config = dict(
    dataset='cartoon faces',
    horizontal_flip=False,
    loss='mse',
    learning_rate=0.0015,
    beta2=0.99,
    eps=1e-08,
    epochs=18.9,
)
Rows from block 6 of a small image denoising model, named by matrix and row number. Rows with one number belong to one channel. Each number is 128 + 32 x the weight over its row's rms, rounded and kept within 0 to 255. All counts start at 0. After the name is the row's rms in percent of the matrix's.
After each channel's rows are labels from the 100 images, of 14848, where the channel reaches its highest value: "lies over" is the class under the peak; "patch colour" is the nearest of a few named colours to the mean colour under the peak. Only what is clearly more common there than usual is listed. The data: cartoon faces.
# convs1: 3x3 conv (model.mid.0.convs.1.weight, 192x192x3x3, standardized in use, each kernel summed), inputs 96-191
# convs2: expand pointwise conv (model.mid.0.convs.2.weight, 384x192x1x1, standardized in use, transposed), outputs 96-191

convs1.45 104 [ 70  87 162 112 182 132  91 144 162 109 148 107 156 120 149 169 115 107 144  99 157  87 163 137 162 114 132 176 103 129 168 141 107 101 106 156 145  69 146  85 144  98 148 160 128  86 108 126 177 167 121 152 116 154 119 151 149 167 159 158 151 201 117 145 156 105 122 119  76  60  88  83 135 146  59 138 111 129 152 108 150 181 171  76 139 158 112 180 142 148 207  69  69 149 205 138]
convs2.45 090 [153 203 104 174 125 156  85  89 103 113  95  33 149  99 172  82 110 145  79 104 115  74 134  89 129 132 122  87 115 102 108 157 117 120 132 115  76 135 133  77 180 167  59 164 174 128 114  82 194 115 127 131  75 148  95 142 127 126 107 123 171 180 149 127 156  99 188  68 169 105 171 120 154 110 132 137 109 115 167 124 159 110  71 140 137  93 120 102 129 101  71 151 141 145 193 150]
lies over: hair
patch colour: brown

convs1.144 104 [121  81 151 134 153 132  96 106  95  87 142 142  93  76 141 168 170 134 198  87 140 113 125 168 116 102 119 105  91 108 119 107 100 154 135 128 125 139 121 153 176 103 126 130 107 118 147  86 173  88  83 122 116 164 131 135 102 170 137 152 126  88 141 103 121 127 144 197 159  93  99 168 144 133 152 162 126 179  52 123 138 122 139  75 122  26 119 140 174  75  95  25  68 155 140 153]
convs2.144 096 [141 164  33 115  80 139  88  65  92 115 100  85 105 112 135 166 176 162 109  94 149  86 106 120 117 131  72  90 168 185  83 108  26  89 118 180  93 130 103 129 138 173 135 170 181 103  93  92 145 146 163 131 122 150  44 149 140 101 170 140 103 149 134  63  91 102 109 115  94  82  85 169 102 117 118 120 107 106 102  92 207  77 122  76 148  82 125 160  63 161 109 102 102 131 149  64]
lies over: eye
patch colour: grey

convs1.60 082 [152 169 161 180 123 118 154 151 144 159 131  99 171 100 125 161 137  89 143 127  92 173 131 132  89 107  93 107 170  55 107 102 145 109 122  84 104 114 112  93 133 116  87 142 100 103 127  92 167 165 138 124  87 147 126 120 134 163 162 136 132 125  93 148 174 117 151 162 151 165 132 115 196 146 168  87 132 156  80  54 107 187 137 124  86 145  73  73  95 151  76  87  83 114 167  87]
convs2.60 098 [118 157 160 117 197 124 145 151 157 139 151 164 168 144 120  97 109 171 110 138 100 132 141 204 125 121 165 113 223 127 117 121 166 131 133 158 123 113 143 140  82 155 152 141 109 120 176  81 149 157 133  46 148  75 165  77 135 107 157 194  87 163 171 125 144 155 115 116 238 137  86 214  71 162 186 147 107 150  96 164 161 193 109 100 122 115  81 113 201 117 153 137  95  87  80 151]
lies over: hair
patch colour: pink

convs1.118 120 [187  60 129 179 139 112 147 145 107 151 158  85  82  49 136 102 180 111  92  68  73 124 110 114 143 174 130 112  50  94 163  94  82 157 134 155 127 168 141 135 201 102  93  93 150  96 147 120 150 115  92  89 105 111 137 136 110  99  99  97 130 126 167  91 128 103 173 135  59 169 164  93 106 170 102 165 102 129 164 134 150 125  69 133 133 129 144 149 106 135 129 165 136 148 113  95]
convs2.118 115 [107  94  96  70 109 133 112 115 110  71 123 122 118 103 157 115 107  79 130 130 160  74 141 164 116 154 165 105 151 114  99 129 146 120 104  90 167 196 121  88 140 146 105 145 131 119 155 110 125 129 123 126 106 182 143 117 103 121 119  93 173 202  24 144  75 163  60  64 185 167 162  90 134 106  80 168 162 111 155 119 143  49 109 133 103 186 171 194  94 124  67 126 141  60 114  96]
lies over: backdrop
patch colour: brown

convs1.101 092 [143 123 114 149 125  95 122  64 106  48 135 106  82 128 169 129 120 124 155 150 112  36 129 187 116 153  87 127  93  98 150  94  93 115 124 167 126  98 120 116 173 108  89 137 109  98  94 121 150  87  86 126 159 145 165 127 119 173  88 179 147 135 162 114 153 133 119 143 113 109 176 190 102 107 116  90 128 137 124 141  68  85  72  33 149  99 154 164 100  80 101  52 107 106 144 138]
convs2.101 096 [ 97 107 109 120 100 166  97 106 102 123  79  77  70 122 126 122 122  85  96 108 107 121 111 105  95 105  94  91 118  61 142 108  73 104  43 179 152 137  53 102 110 119 137 114 109  49  64  67 171  98 156 127  79 141 103 131 120 118 156 107  83 202 115 104 110 117  85 157 143  66 100 151 151  78 164 153 160  80 106  64 181  87 151 126 149  97 110 184 111 167 120  63 155  67 141  85]
lies over: eye
patch colour: grey

convs1.138 103 [138 223 115 141 140  97 164 128 151 148 184  44  99 145 175 154 156 123 143 152 137 104 139 183 114 125 144 168  79 114 136 111  82  87 113 144 152  93 112 106 110  88  67 148  76 113  93 113 135  88 147 164  97 132 133 107 130 123  87 148 129 131 150 197 194 120 146 147 115 137 153 134  99 146  81 107  98  97 115 131  78 119 153 122 159 198 141 127  83 105 163  92 107 106 110  82]
convs2.138 098 [172 120 122 179 108 130 138 145 104 149 140 129 152 108 114 123 132 164 132 127 193  99 186 172 167 101 108 144 173  88 163  91 112 140 136 140 133 191  96  94 110 100 207 118  88 105 127  82 110  59 134 115 134 133 110  86 132  90 131 179  77 193 135 107 111 112 113 176 144  94 134 153 124 112 187 134 165 170  68 157 172 134 134  95 126 114 152 110 122 135 113 112 115 105 198 138]
lies over: hat
patch colour: pink

convs1.187 104 [149 127 130 153 174  83 118 125 115 161 177  65 133 111 149 115 148  92 114  93 135 101 153 139 164 162 153 160  71  96 208 126  75  89 141 187 183  74 160 115 201 101 104  77 117 115 111 128 142 147 106 166 108 157 192 184 112 125 112 147 156 140 134 126 143 124 164 124  89 123 142 106 110 139  55 161  61 141 134 104 146 115 170  83  95 119  88 145  84 126 142  89 121 102 166  92]
convs2.187 091 [160 128  84 153 108 120 126 127 128 118  97 109 111 111 134  94 167  86 115 138 106  60 154 136 127 114  96 134 133 109 148 147 119 154  85 111 177 196 103  61 128 173  76 191 124 121  97  85 172  83 175 130 143 134 115 106  96 121 100 162 102 162 126  98  62 105  60 101 106 102 106 125 122 120 131 113 153 151 156  81 130  99 147 103 109 168 104 157 124 173  87 157 176 113 109 110]
lies over: backdrop; hat
patch colour: brown

convs1.54 095 [146 169 163 183 141 126 132  90 134 150 169 164 123 131 141 131 113 106 127 138  99  94 120 106  81 120  71 128 131  56  99 104 126 122  93 108  64 142 108 116 139 100  94 132  49 100  80  83 144 109 136 154 142 125  56  95 120  57  95 123 143 122 119 111  87 120 134 142 164 164 179 153 121 108 170  77 121 152  58  75 102 104 156 130 154  90  98 119  99 112 150  96 139  84 128 122]
convs2.54 077 [168 113 143 129 177 119  78 153  77 170 119 117 170  85 123 158  93 161 130 137 178 104 164 205 144 197 105 109 146  98 132  81 171 107  95 113 108 100 104 144 164 164 135 131 164 131 117 126 106  74 109 109  57 140 109 183 155  77 152 124 123 178 121 111 124 166 110  91 142  80  61 167 138  86 158 139 178  98  92 153 120 124  99 100 144 122 112 128 178 148 135  98 120 123 114  99]
lies over: eye
patch colour: grey